{
  "arch": "vit",
  "train_examples": 45211,
  "head_dim": 16,
  "dropout": 0.1,
  "patch_size": [8, 8],
  "max_grad_norm": 1.0,
  "epochs": 5.7
}
Rows from block 2 of a small segmentation model, named by matrix and row number. Rows with one number belong to one neuron. Each number is 128 + 24 x the weight over its row's rms, rounded and kept within 0 to 255. All counts start at 0. After the name is the row's rms in percent of the matrix's.
After each neuron's rows are labels from the 100 images, of 14976, where the neuron reaches its largest size: "top examples" is what is common among them. Only what is clearly more common there than usual is listed. The data: larger renderings of crowded toy scenes.
# gate: MLP gate (model.blocks.2.mlp.gate.weight, 416x160), inputs 0-159
# fc1: MLP up (model.blocks.2.mlp.fc1.weight, 416x160), inputs 0-159
# fc2: MLP down (model.blocks.2.mlp.fc2.weight, 160x416, transposed), outputs 0-159

gate.235 097 [ 88  90 123 142 134  87 123 116  98 132 107 170  80 151 153 105 130  99 144 128 111  97 130 144 119  85 126 159 107 113 115 167 108 136 152 124 131 114 119 162 143 116 105 102  87  90 150 159 135 126 128 129 108 106 124  62 100 148 120 134 158 127 112 166 123 111 158 121 145 151 113 142 147 189 139 130 147 131 132 175 144  73 129 147 146 126 159 166 163  88 132 107  82 133 160 139 105 107 138 122  73  92 185 171 105  80 108 115 111 126 140 147 122 117 113 105 150 126 158 135 147 127 137  94 104 133 152 131 113 137 144 145 135 128 149 109 142 113 104 117 166 129 105 109 152 120 135 118 156 112 131 165 136 102 134 166 109 132 120  97]
fc1.235 102 [181 144 114  98 169 111 175 161 119 126 119 121 132 153 129 115 140 151 119 123 131 120 135 114 155 109 107  92 127 121 134 146 128 126 105  87 125 143 115 110 124 114 122 114 146 163 133 106 122 121 154 153 142 138 134 125 156 110  75 146 126  93 140 137 138 173 123 108  79 163 107 108 118 109 128 113  88 115 138 150 143 120  98 158 132 127  99 129 147 143  93 138  95 146 115 127 122 162 132  96 177  89 120 150 157 136 132  93 125 173 154 155 130 144  86 140 162 146 116 109 121 188 119  97  75 148 125 112 152  80 102 162 174 106 128 131 132 112 133 114 178  88 137  97 108 139 120  94 127 141 131  76 156 122 163 118 155 106 131 174]
fc2.235 097 [156 115  85 115 149  96 181 116 149 114 116 183 104 117 119 121 146  80 117  99 103 123 122 143 126 133 186  93 153  87 144 116 150 131 131 142 147 105 131 152 120 164 102 156 136 126 114 147 145 123 136 133 109 117 148 127 118  92 124  91 137 133 100 121 113 124 135 100 120  92 153 135 124 139 135  94 174 162 116 133 125  58 129 110 135  84 145 114 144 112 166 167 149 149 141 124 139  92  63 176 108 140 132 112 137 169 121 122 116  87 114 130 123 125  93 151 124  96 145  91 117 114 143 108 178  95 127 168 158  87  95 165 144 173 140 143 125 131 125 139 109 146 109 128 135 164 157 105 132 127 124 140 145 134 118 129 100 161 110 128]
top examples: count: six

gate.240 104 [136 118 111  79 116 134 118 204 148 135 123 158 131 126 134 150 126 168 180 109 150 156 111 124  79 153 116 140 174  99 107 137  98 122  86 112 121 119 106 123 107 119 145 122 154 168 150 132 117 184  92 154 125  73  74 161 126 133 143 128 146  95 123  96 118 120 113 132 151 116 112 153 147 140 161 124 121 159 156 135  95 160 179 136 135 108 115 129 125 111 160 128 101 108 123 119 116 118 107  85 113 111 104 152 131 150 145 154 148 143 112 115 129  92 126 129 122 125 125 119 148 158 115 107 106 152 121  83  77 131 146 113 102 148  97 117 134 181 114 123 101 156 102 176 141 115 132 145 141 102 110 123 120 107 187 127 104 132 127 134]
fc1.240 101 [152 140 103 142 116 102 123 153 104 159 140 148 136 121 108 125 127 161 128 158 128  95 112 141 101 139 128 120 109 136 168 103 105  82 102 154 133 158 108  98 134 149 149 124  86 142 128 124  90 110 141 145 112 132 111 135 105 146 146  90  99 140 157 163 103 133 171 160 128 130 106 126 137 123 139 110 113 131  93 124 149 102  92 122  63 129 122 163 101  87 114 107 140 142 129 155 123 127  93 125 142  98 147 133 137 111 128  96 161 142 147 109 103 110 107 146 113 114 171  87 114 160 164 154 160 149 124  86  51 138  99  88 104 105 160 113 109 126 119 163 116 141 174 116 125 100 121 154 156  79 145 145 102 150 138 104  93 156  91 125]
fc2.240 101 [135 120 127 124  96  82 102  92 145 117 161 142 145 129 142 105 156 158 107 112 100 137 166 150 125 152 106 114 163 128 104 103 157 148 104 135  95  96 132 117 114 140 134 113 133 129 136 155 129  95 135 154 139 146 138  94 105  95 139 148 113 142 122 113 120 144 185  81 117 108 114 130 133 142 131 123 152 136 149  78 169 158 102 139 158 164 158 160 103 116 134 128 115 118 115 155 158  85 109  98 153 109 126  98 112 151 121 157 162 117 139  73 142 127 120 142 133 124 123 149 133 122  76 103 138 146 145 128  66 112 131 117 141 129 161 140 114 213 126 121 114 130 107 136 147 165 117  97 128  93  61 134 152 119 162 150 152 124 106  97]
top examples: count: six

gate.216 102 [100 146 132 121 116 109 114 137 132 142  90 148 124 132 136 123 119 166 152 136 183 106 110 155 144 145 115 146 129 142 142 100 121 129 113 156 128 118 121 114 148 143 145 174  90  96 164 147 140 118 103 129 119 122 158 107 132 154  94 135  74 129 101 130  92 182 150 138 108  98 118  89  87  72 152 146 161 120 140 106 121 155 136 138  99 130 109 138 120 146 114  98 119 185 111 128  98 159 126 115 136 118 100 160 143  92 119 132 143 102 183 132 134  79 109 134 113 115 167  82 151 135 126 138 130 177 145 153 146 109 118 126 101 153 157  67 161 142 174 128  92 133  82 144 148 126 145 102 133 130 103 150 132 135 123 172 156 121 144 145]
fc1.216 092 [ 95 165 134 169 143 111 143 176 130 113 113 147 131 116 138 147 103 164 102 127  99 100 131 126 131 146 111 123 153 178  78 122  94 176 141 113 137 140 112 137  92 139 156 138 137 139 105  97 143 149 142 108 161 171 117 126 128 117  64 111 139 156 108 112 147 164 103 131 122 141 126 163  75 147  95 123 109 142 152 112 104 120 125 154 143 134 144  93 137 112 179 126 133 115 163 125 114 110 175 194 122 149 130  73 126 114 124 102 129 140 127 118 120 116  89 112 106 145 125 148 152 140 134 120 142  92 165 129 119 163 128  91 160 127 129 162 114 130 156 173 103 140 173 132 151 117 116 119  86 118 130 118 109 158 126  99 117 110  82 144]
fc2.216 101 [131 162  76 144 131 122 134  73 119 129 115 141 137 143  74 148  97  91 177 132 161 140 151 106 129 149  84  97 157 128 148  98 143 157 123 146 120 111 133 147 156 123 105 131 166 138 116 120 174 135 150 118 126  99 127 110 131 141 131 150 110 104 111 150 122 178 150 124 148 143 139 112 126  85 132 174 110 138  78 138 108 136  95 143 148 131 117 168  88 109 146 111  88 113 132 130  80 151 112  89 180 112 160 121 118  95 112 122 148 150 137 140 153 169  76 144 182 100 144 113 110 102 150 140 147 132 139 129 152 141 144  94 117 122 132 101 122 122 155 115 145 159  89 110 150 104 111 152 123 132 116 132  97 146 118 139 178 124 139 165]
top examples: light from behind the camera

gate.316 090 [112 134 142 127 174 141 171 131 120 128 163 102 105  89 189 169 175 111 111 159 149 110 132 153 120 105 132 101 146 122 110 128 151 152 157 136 159 109 122 129 124  95 171  95 134 136 109  97 135 118  92 148 156  87 134 160 124 138 154 114 134  85 127 134 117 136 133 157 126 130 131 164 112 151 158  87 106 102 102  76 109 118 133  71  72 137 111 135 126 148 127 134 118 101 116 100 155  94 163 128 153 114 119 101  98 113 175 118 149 135 126 117 148 118 122 112 174 100 133 142 147 161  99 141 131 102 106 134 147 120 132 198 138 134 137 155 147 139  94 124 128 125 126  93 114 112 106 125 103 155 112 127 136 108  98  90 154 180 131 141]
fc1.316 101 [109 145 116 157 136 117 153 102 106 128 145  73 149 140 123 110 114 181 142 126 143 126 114 171 136 125 129 119 103 144 108  90 137 144 118 110 116 116 128 137 143 108 137 114 111 105 142 138 127 104 153 173  81  83  81 121 117 102 120 130 143 138 123 169 134  84 121 111 154 149 104 180 194 166 100 138 107  64 127 141 116 174 128  96 163 131 135 159 131 136 147 105 110 122 160 135 149 110 131 111 140 108 154 145 114 110  69 102  88 152 136 154 139 167 120 122  85 138 115 120 138 145 157 158 140 131 116 176 120 130 144  73 119 146 111 135  89  96 164 124 109 134 140 142  92 132 125 147  87 128 132 165 119 146 131 141 106 153 141 141]
fc2.316 096 [107 161 117 175 131 121 146 115 159 112 149 107 128 145  87 154 134 142 118 112 100  99 156 115 109 129 134 159 101 141 167 149 161  71  92 107  65  99 121 141 124 115 164 106 117 136 110 123 123 130  97 168 114 115 117 153 118 147 140 155 134 147  93  86 138 121 104  87  91 133 103 125 132 142 105  90 154 136 112 139 140 117  87 125 139 146 124 134 125 157 106 113 166 133 107 118  89 115 184 152 144 127 123 114  97 111 142 131 126 163 158 124 118 144  86 129 143 133  64 128 166 153 122 112 158 122 154  97 161 176 154 137 124 120 165 156 116 148 121 130  94 135  74 136 156 127 146 105 111 118 137 114 119  98  82 114 123 109 161 100]
top examples: light from behind the camera; ice cream

gate.210 111 [117 145 102 130 141 151 123  66 118 127 105 118 151 115 144  87 116 143 101 134 129  97 129 103 128 102 112  83 111 120 145 144 144 108 168 119 112 105 152 101 143 126 118 190 110 100 148 109 139 123 126 118 148  83 122 165 135 111  99 180 133 149 115 134 154 158 127 144 164  56 121 116 127 131 101 137 128 103 144 126 136 104 111 143 153 134 111 148 107 151 122 156 121 181  99 128 154 141 128 132 101  84 141 118 147 127 167 160  85 140 132 128  87 115 144 116 133 122 123 164 134 125 199 114 108 137 170 131  97 146 122 106 150 160 136 131 129  86 134  96  67 126 119 127 135 100 154  97 151 118 167 114  96 100 128 100 143 133  87 134]
fc1.210 114 [163 135 172 143 160 118 105 113 108 116 168 145 152 130 154 118 150 157 123 115 148 110 107 126 104 122 117 173 133  83 137 108 145 169 150 181  90 167 105 104 160 141 163 142 127 202 157 127  99 129 132 105 122 124 119 130 115 124 164  60 127 126 137 197 123 138  89 118 146 140 102 136 114 130 121 121 117 119 127 159 118  92 116 161 114 108 139 103 132 177 127  91 130 109 122 134 124 150 121 155 134 142 109 143  94 134 102  95 157 127 124 177 126 150 137 138 142 140 134 119  85 110 147 135 137 145 147 125  94 139  85  77 119  95 107 159 145 136 142 148 137 140 114 108 107 118 100 160 118 139 132 153 103  69 139 129 107 151 143 146]
fc2.210 107 [120 114 120  87 150 138 130 118 157 127 142 135 146 101  87 115  93 127 139 164 133 107 164 147 145 131 120 140  96 177 143 145 106 105 104 132 143 135 161  96 117  93 113 141 127 112 104 138 135 117 125  84 122  99 150 175 126 152 140 117 111 138 156 138 127  94 184 134 127 118 158 108 106 154 116 105 134 158 115 185  68 134 117 103 150 113 116 118 196  96 153 117 142  93 105 147 137 122 141 148 173  79 128 117 146  88 140 150 139 135 121 124 142 118 143  81 156 189 128 124 163 120  81 109 108 111 135 127 168 101 156 129 111 115 132 118 125 102 150 109  97  85 111 111 142 108 113 135 157 100 118 140 149 112  87 128 160 108 132 158]
top examples: light from behind the camera

gate.268 093 [118 120 142 123 154 163 110 117 130  94 101 161 134 138 155 117 149 103  98  95  95 126  83 152 105 102 129 119 108 136 175 145 116 124 129  93 102 138 115 138  77 111 162 139 152 113 157 160 125 120 131  67 121 134 133 167 123 121 125  87  80 114 133 139 136 124 117 145 143 164 100 128 159 113 138 131 129 125 167 129 145 156 151  83 170 147 171 136 100 117 136 143 164 165 177 101 158 142 143 130 135 137 111 108 132 153 138 111 127 174 129 103 160 139 122  87 125 176 158 117 106 147 156  91 117 128 131  92 130 159 133 143 107 150  97 132 150 103 110 170 146 149 136 150 149 111 114 150 150 153  85 116  79 154 127  92 146 138  91 117]
fc1.268 087 [119  98 148 109 163 139 142 189 148 143 153  74 149 108 105  91  91 148 118 110 186 143 126 123 140 128 172 154 125 116  98 117 103 133  96 139 115 102 148 117 141 103  85 175 127 147  95 113 127 118 138 136 106 109 108  80 133 116 147  95 147 105 123 117 138 122 142  79 126 150 143  99 102 141 124 118 151 103 136 150 106 115 120 127 143 107 116 100 115  99 178 106  71 136  80 124 117 100 119 164 125 144 139 149 101  88 154 138 171  85 156 140 136  91 129 155 156 123 134 169 114  80 123 146 133 125 160 116 125 140 157 119 111 153 172 140 154 133  97 120 129 119 130 135  99 135  95 134 167 138 168 111 155 142 133 147 140 134 142 153]
fc2.268 084 [ 98 103 150 108 133 180 130 111 124 127 176 146 125 153 130 106 157 100 134 163 179 139 145 132 126 114  81 115 146 152 151 134  78 117 136 119 107 122 136 139 128 112 174 145  97 113 120 146 114 188 125 144 115 131 107 112 154 169 126  88 103 108 100 107 147 137 154 121 176 128 118 126 125 112 116 127 126 143 111 123 161 135 132 146 118 155 151 132 138 118 106 117 165 120 152 141 117 154 138 120 144 177 122 108 131 139 125 123 173 133 118 137 118 131 169 159 117 147 120 118 136 182 114 134 160  87  87 142 112 164  89 153 147  99 104 145 110 138 133 123 122 179  65 160  99 142  99 135 125 143 172 110  80 123 104  97 138 162  82 105]
top examples: count: six

gate.14 106 [136 105 129 102 149 168 135 103 122 157 109 103 102 168  93 139  96 119 177 103 131 134  97 133 149 108 128 168 126 131 106 105 139 132 138 112 177 155 126 136  88 150 123 142 128 118 166 122 169 113  82  86 149  96 180 124  58 140 140 106  98 135 120  84 141 128  97 130 164 141 136 152 121 112 144 160 130 117 150 177 121 133 125 151 137 154  88 100 150 107 133 130 122 113  90 111 104 125 153  81 167 117 145 134 128 140 135 129 140 118 123 162 143 143 110 143 137 123 136 154  56 185 147 129 123 117 115 118 116 132 139 177 104  69 100 118 117 124 144 130 121 115 115 124 130 152 144  87 151 135 139 139 142  90 145 147 132 125 111 154]
fc1.14 109 [144 124 144  98  89 134 133 132 146 104 134 127 118 131 106 137 120 160 108 186  80  88  95 116 149 122 108 158 101 116 113 206  86 110 135 116 132 123 171 154  91 133  87 130 113 102  78 127 129 151 143 116 100 161 104 161 156 109 134 122 106 137 134 135 129 158 142 108 132 113  87 117 144 138 133 100 118 120 144 166 169 129 138 141 134 171 159 123 135 125 137 106 175 125 146 139  81 104 148  86 164 126 122  88 141 132 100 101 122 151 118  99 136 116 154 109 148 108 123 134 142 166 148 103 152 148 114 177 124 105 162 143 127 128 117  94 150 116 104 164 167 114 140 132 125 149 175 122 145 100 110  83 106 148 137 130 114 105 104 149]
fc2.14 103 [113 142 111 125 177 162 111 148 139 174 144 123 124 152 153 144 216 116 108 154  81 122 135  92 110 118 161 125  89 101 145 107 124 121 125 126  97 106 151  94 109 133 142 144 122 104 166 131 135 121 128 137  95 131 123 147 117  93 148 115 144 153 180  99 136 140 115 105 162 115 153 129 146 173 130 146 106 102 125 170 134 159 131  94  89 129 132 133 133 162 175  98 120 111 154 163 129 155 120 154 108 159 146 119  78 135 116 126 115 140 105 118 126 118  85 115 124 114 169  95 109 147 110 118 121  98 154 123 172 118 135 135 125 100 145 103 112 131 139  97  90 148 140 116 100 169 140 157 126 112 144 131 145 144  89  86 132 183 142 120]
top examples: light from behind the camera

gate.73 094 [163  94 104 110 156 128 172 167 105 116 105 182 130 118 126 150  98 145 123 141 161  72  78 168  92 107 115 122 163 141 153 145 119 128 106 111 114 145 120 166 108 139 138 145 132 139 105 122 128  69 126 143 129 140 120 142 166 129 121 147 125 164 198  87 145 126 150 124 115 124 143 143 112  69 149 101 120 152 120 125 149 101 151 126 124 140 121 117 140 118 119 145 112 152 136  99 164 160 111  91 118  64 105  95 143  92 119 150 154 112 177 122 138 142 124  91 152 128 101  91 121 132 144 183 142 132 104 145 146 116 119 135 128 105 127 108  91 114 157 145 102 120 156 162 126 116 123 151 117 148 119 107 130 123 121 113 134 169  96 145]
fc1.73 115 [110 103 155 141 148 124 141 175 104 117 149 159 126 130 152 142 112 162 128 165 121 105 105  96 120 131 113 155 130 112 107 139 134 145 123 126 126  84 144 141 136 138 111 119 117 165 160 160 107 105 119 131 136 135 114 104 125  94 153 155 143 149 134 144 129 109 117 118 158 145 104 135 151  94 113 152 117 140 116 165 120 143 176  99 141 100 106 174 135  87 125 142 121 113 115 126 123 100 124  81  38 127 135 151 121 126 175 145 131 107 144 149  80 151 125 116 159 145 109 114 106 127 150 104  89 104 121 141 114 126 152 102 175 145 167  82 146 132 142 123  76 137 133 174 162 113 105 108 103 126  59 150 129 121 148 130 109 166  83 139]
fc2.73 113 [109 126 134 131 129 171 112 125 108 108 133 130 102 112 127 116 115 132 114  91 116 169 100 128 166 112 133 105 138 132 141 103 121 154 125 125 114 134 137 112 124 140 117  78 147 127 146 116 106 163 107 108 144 134 166 144 125 141 148 126  86 108  82 152 114 138  97 170  81  82 139 139 128 179 132 133 187 155 128 141  76 112 101 134 156 119  96 116 113  76 135  93 146 111 181 141 109 116 148 158 192 120 133 144 138 169  86  78 130 118 170 103 137  87 157 146 118 132 150 136 113 124 102 128 128  86 163 108  99 142  96 119 138 120 122 150 145 156 116 129 152 117 111 126 145 162 142 157 116 125 155 115 148 105 166 116 149  99 119  88]
top examples: count: six

gate.410 090 [144 130 161 135 169 141 162  98 117 134 167  98 111 102 106 164 107 135 152 134 119  96 109 126 146  72 125 130 152 167 135  97 113 103 127 143 133 108 131 136  81 130 146 122  96  59 103  97 123  96 140 114 117 145 135 122  98 145 128 125  85 122 144 136 154 145 126 139 123 149 108  80 115 100 195 170 158 119 130 110 129 124  90  88 130 153 117 137 134 139 122 168 172 129 130 162 115 138 175 144 125 137 180 111 137 112  85 162 131  90 125 138 165 105 117 105 139 129 145 163 142 146 156 131 144 158 158 137 141 136 114 169 126 100  94 119 160 157 118 120 130 144 124 114 137 146 116  79 115  80 102 125 129 101 116 134 149 100 137 161]
fc1.410 087 [133 126 127 139 148 106 113 149 141 138 114 163 109 109 151 105 129 138 148 100 115 137 106  82 109 155 127 134 125  93 132 112 158 122 204 163 143 123 144 102 142 130  90 106 122 179 108 136 116 113 149 140 106 102 171 113 108 154 140 142 168 124 112 134 139 106 157 124 110 110 143 141 144 128 105  84  94 161 132 119 120 105 140 133 133  89 131 157 142 106 120  97  89 139 133  68 147 115 103 141 102 146  62 146 131 151 187 109 113 152 153  98 149 139 144 138 156 109 117 139 141  79 136 164 116 141 104  88 172 158 143 119 154 135 102 130 137  97 112 169  97 125 145 118 174 150 107 176 130 152 108 135 141 142 127 105  92 147 111 123]
fc2.410 091 [130 144  93 150 111 127 137 142 145 125  96 111 158 111 129 186 132 122 153 120 119 100 202 142 172 139 148 155 140 135 113 122 107 136 121  78 114 117  96 142 115 113 110 133 147 123  86 124 110 120 113 147 116  88 112 150 109  96 115 174 118 110 121 125 159 113 169 109 141 104 164 116 139 141 144  88 102 119 121 150  99 142  96 145 135 118 109 141 140  98 165  96 119  92 126 135 129 115 156 118 137 149  77  71 150 136 123 118 122 129 168 139 134 144 150 150 146 106  99 100 122 150 144 146 133 136 103  92  68 165 122 118 122 112 114 166 128 141 122 108 169 109  85 119 148  99 150 148 107 160 116 118  70 133 120 129  67 138 139 167]
top examples: light from behind the camera

gate.227 101 [110 103 119 117 147 102 157 124  74 125 138 172 120 144 120 137 124 125 139 154 149 102 143 101  76 136 150 112 111 128 114 108 122 106 164 108 125 131 113 111 130 111 114 167 130  84 110 115 117 110 134 137 117  86 103 101 115  92 125 115 103 141 149 149 176 150 135 124 165 140 138  91 128 128 121 196 159 107 100 130 154 164 138 123 164 105 110 117 102 142 168 120 144 135 121 111 143 128 117  97 112 152  84 172 130 100 146 152 137 123  98 125  72 121  90 155 147 131 110 154 112 187 132 131 145 108 146 133 133 174 155 147 145 137 161 104 126 130 126 126 135  99 129  70 176 174 103 109 131 100 155 163 105 133 121 139  91 104 150 105]
fc1.227 103 [ 68 118  92 141 145 125 135 111 143 135 114 197 137  90 111 151 102 138 105 133  86  87 157  81 114 124 131 116 169 155 139 152 121 105 119 135 114 159 110 155  84 107 136 131 123 117 110 131 128 115 162 149  72 124  94 148 141 112 112  94 138 129 110 128 120 175 129  95 125 167 127 114  81 138 126 161 156 126  96 121 130 126 146 114 138 131 128 137 128 135 142 130 133 128 122 156 140 105 104 139 113 129 132 130 111 128 135 110  88 119 135 138 104 149  90 157 146 134  96 170 105 167 148 136 114 165 127 113 131 142 115 144 142 130 148  98  56 117 138 153 133 103 150  85 164 126 170 146 159 131 144 112 131  63 121 115  65 112 143 153]
fc2.227 100 [153 149 158 128 113 130  99 117 107 157 153 123 132 186 161 110 150 159 126  98 115 125 130 139 152 157 128 144 145 152 153 167 147 144 122 160 107 107 164 118 121  99 133 123 137 168 103 126 124 110  92 191 105 153 114  99 120 120  88 137 130 142 141 121  98 133 137 101 130 142 158 141 121 129 116  90 123 125 132 128  85 123 130 111 104 126 175 116 155 152 100  99  77  78 182 141 129 170 109 174 156 110 131 130 144 120  73 117 118 166 155 132  98 123 127 141  99 104 106 131 124 141  98  95 164 122 143 159 103 148 191 100 113 133 135 134 119 129 154 156 136 167  93 121 142 130 117 101 152 180 121 113 139 107 117 148 120 125 162 111]
top examples: count: six

gate.62 097 [136  86  99 136  84 153 160 162  92 146  84 130 135 123 139 146 125 143 150 127 139  97  87 106 136 143 139 121 108 152 160 113  98 144 116 147 141 122 150 115  99 151 107 125 126 100 147 143  93 151 135 112 100 166 124 143 131 116  81 144 111 115 111 154 150 155  92 123 142 119 140 125  99 103 135 132  99 141 130 136 164 154 139 143  94 133 119 116 131 106 178 144 188 149 140 128 141 114 128 117 146 140 113 109 141 109 130 180 135 133 120 110 149 125 159 128  71  85 117 145 132 130 140 127 117  72  88 139 126 103 158 170 162 103 107 115  99 132 137  80  84 141 161 110 163 127 138  95 170 101 149  94 126 124 145 113 174 162 143  80]
fc1.62 098 [120 109 163 156 158 117 155 119 127 120 100 136 125 112  94 116 115 102 132  77 191 124 113 176 152 122  88  85 169 172  90 140 125 167 133 123 139 119 100 122 124 141 123 116 136 132  92 128 105 136 105 130 153 145  93 135 163  88 163  58 113 122 150 114 102 127 143 100 153 126 112 111 143 128 104 107 154 141 156 125 119 114 118  88 102 133 127 112 140 155 100 141 116 132 101 155 132 103 107 130  96 111 109 112 140 129 153 112 180  95 106 124  99 136 120 145 170 126 135 125  91 152  77  87 155 106 106 138 167 107 154  88 166  74 141 125 133 120 114 140 140 157 178 138 102 121  99 145 166 140 147 115 134 124 115 131 140 133 137 126]
fc2.62 096 [117 143 145 111 139 150 149 133 143 146 119 176 143 142  77 135 108 111 132 131 142 137 171 137 116 125 182  91 127 176  94 111 113 163 112 170 123 142 122 115  76 113 131 143 146 123 115 146 146 141 111 145  79 108 142 113 157 121 185 141 151 127 186 173 131 121  79 136 136 181 138 134 136 140 100 120 138 141  89 178  87 123 137 172  92 136 106 109 156 119 153 136 149 129 126 100 129 103 123 124 143 108 130 133 142 123 100 134 111 122 153 132 124 104 144 100 137 117 145 128  90 151  95 102 126 122 144  99 154 131 111 142 104 128 157 102 128 101 138 123 139 102 177  98 143 114 126 150 153 131  67  97 113 175 101  96 155 110 144 158]
top examples: light from behind the camera; count: six

gate.343 105 [124 135 121 133 124 163 135 126 148 141 127 150 171 138 120 129 134 123 132 181 131 121 120 134 135  88  87 100 125 163 131  78 113 152 160 139 173  71 117 141 100 130 165 173 118 108 126 133 120 112 103  91  64 145 120  78 160 164 139 176 105 124 106 142 137 124  86 144 134 123 127 143  71 113 121  90 146 110 124 155 142 122 126 175  81 103 103 104 139 133 130 141 151 122  95 110 128 139 130 137 121 146 171 123 163 120 119 112 155 169 128 165  88 109 101 111 136 115 148 157 116 138 144 133 142 103 101 155 109 103 157 125 100 134 163 123 100 154 116 125 110 128 168 111 164 138 104 120 163 162 147 104  99 165 125 111 146 123 119 103]
fc1.343 097 [122 131 108 112  88 111 108 122 134  89 104 154 151 123 159 106 115 156 157 125  97 113 115 151 123 130 127 136 113 108 153 162 132 113  85 106  96 123 136 156 136 101 144 150 116 110 117 152 102  77 190 112 148 120 154 122 105 109 132 154 122  66 141 134 134 121 155 110 130 153 144  96 128 149 144 110 140  72 102  49 132 145 158 124 194  93 137 142  97 142 151  99 132 157 157 117 124 164 127 129 122 134 158 131 101 193 125 119 112 166 137 102 143 158 138 117 104 115  90 120 121 163 125 123 126 124 149 142 146 147 100  99 117 146 139 110 130 156 161 122 166 104 131 111 119 108  94 142 131 116 143 105 127  83 138  85 157 153 116 135]
fc2.343 097 [145 135 138 131 115 128 111 101 123 135 122 139 109 104  97 163 131 121  99 162 147 105 153 156 137 117 109 127  97 114 150 125 142 162 126 158 144 133 132 145 101 126 173 118 127 128 156  89  96 148 112 141 155 144 117  88 109  92  94 116 119  75  93 104 132 137 101 142 117  95 140 158  78 120 169  57  99 115 104 102 135 103 152 188 113 130 127 121 124 110 182 109 101 133 123 133 135  80  83 161 122 166 176 114 166 158 118 152 132 114 112 142 132 164 158 124 147 158 171 110 136 104  91 152 151 124 128 139 112 102 141 146 146 112 154 152 145 120 156  97 124 163 122 121 158  96 140 120 135 157 144 116 132 128  93 144  88 146 112 121]
top examples: count: six; arch; its colour: teal

gate.271 096 [138 144 133 149 105 109 122 147 166 125 141 136  88 145 101 161 127 145 153 124 136 106 143 143 108 116 162  90 122 105 144 150 137 135  90 141 128 168 153 131 149 118 102  88 119 141 131 143 135 120 152 190 105 123 180  74 141 161 115 115 179  97 105 104 103 116 142 110  99 125 134 113 134 134 162  72 134 136 144 152 140 122 130  87 129  96 153 128 123 104 128 169 169 120 171  88 122 152 153 124 129 118 149 153 146 171 137 116 107 148 151 102 136  95 148 143 123 131 112  90  88 134 111 131 143  79 125 135 141  89 188 175 136 120  58 124 129 144 131 118 131 134 151 129 142 106 151 129 120 127 102 100 138  85 105 100 106 141 112 127]
fc1.271 086 [130 135 117 115 145 125 128 109 141 145 148 117 140 160 149 103 165 115 110 113 143 156 149  93  93 122 150 133 108 105 141 147 116 132 155 115 121 106  66 156 110  81 108 120 100  89 125 127 129 132  61 109 108 154 140 111 113 128 149 122 170 125 118 180 156 131 152 129 125 109 111 128 111 107 131 189 102 111 137 142 125 123 139 164  96 117  80 128 144 152 131 155 110 192 128 186 114 140 160 128 132 149  93 123 129 120 152 135 116 104 119 129 126 140 154 101 106 117 111 131 132 160 121 137 149 131  94 109 140 124 132 144 128 139 129 140 100 181 144 158  87 159 163  93 149 106  65  91 145 155  91 172 153 146 120 120 133 127  80 128]
fc2.271 095 [ 91 152 164 123 111 122 119 133 136 137 151 138 139 134 145 175 117  88 108  96 117 118 123 132 130 142 147 111 107 157 149 142 150 176 129  99 120 166 110 105 104 185 123 142 130  96 147 157 112 122 112 177 115 129 146 151 127 123  90 111 133 158  96  90 120 108 143 136 125 113 161 121 127 110 139  73 122 134 139 133 114 122 134 154 147 155 143 105 136 150 149 163  83 102 105 111  96 155  97 114 177 122 183 136 161 157  96 122 129 124 156 122 132 115 135 107 110 100 127  74  72 155 138 141 129  88 150 114 146  97 138 156 110 103 163 115 108  91  72 156 138 101 170  90 148 100 169 121 152 141 115 104 134 135 149 133 117 117 138 122]
top examples: light from behind the camera; lamp

gate.334 106 [ 98 144 132  98  77 139  92  78 158  90 112 156  87 174 141 130 138 131 153 130  55 130 124 118 100 182 141 168 128  88 119 164 130  98 113 122 148 132 164 151 100 141 174 117 150 134 162 106 148 131 119  90 177 115 164 111 102 119 128 151 193 142 106 127 132 146 158 125 162 110  98 108 152 128 165 161 145 104 131 115 104 116 159 131 140  98 132 120 166 159 157 119 131 147 112 114 117 151 122 155 143 125 126 116 117 141  98 161 121  97 132  80 126 106 121 112 142 138 132 118 155  81 143 143 129 114 128 120 122 143 105 103 156 156 129 100 110 139 118 135 153 133 140 140 140 108 118 134  82 161 143 165 106  94 130 135 100 123 117 135]
fc1.334 101 [112 131 146 161 149 150 112 124 122 138 128 125  91 134 136  93 114 107 173 143 126 116  92 124 124 156 152 174 108 123 135 117 139 123 165 127  94 152 108 130 188 140 122 120 124 129 115  95 113 152 140 161 174  89 144 114 123  99 158 141 112 117 155 162  85 115 158 154  90 142 122 106 200  99 151 145 137 105 137 133  93 125 143 114 179 170 138 141 114  99 148 137 116 115 101 176 115 125 101 135  88 151 103 150 128 134  83  80 109 112 163 103 165 145 117 120 130 146 108 136 147 101 158 137  92 174 109 142 148 126 156 117 131 148 113 119 179 124  90 132 144 103  85 147 134  77 128 135 129 131 130 129 120 135 137 126 138 141 174 115]
fc2.334 098 [121 137 121 111 153 109 148 140 165 120 147  88 154 124  82 107 136 199 119 118 133 160 134 128 140 146 140 124 106 113 113 113 104 102 130 123 111 114  51  71 111 121 109 118 126 147 163 130 137 116 157 155 151 150 120 120 103 112 108 183 100 117 138 121 140 113 115 115  68 124 133 158 118  93 113 129 146 118 121 131 133 155  83 122 137 124 143 146 177  92 136 148 117 144 126  91 132 119 143 123 160  92 126 107  82 118 133 145 134 135 181 171 103 106 113 148 117 113  91  81 110 180 113 120 107 182 139 110 103 117 109 139  95 118 104 145 137 107 157 141 139 115 141 129 148 145  89  85 114 105 120 113 172 139 115 127 157 126 107 138]
top examples: count: six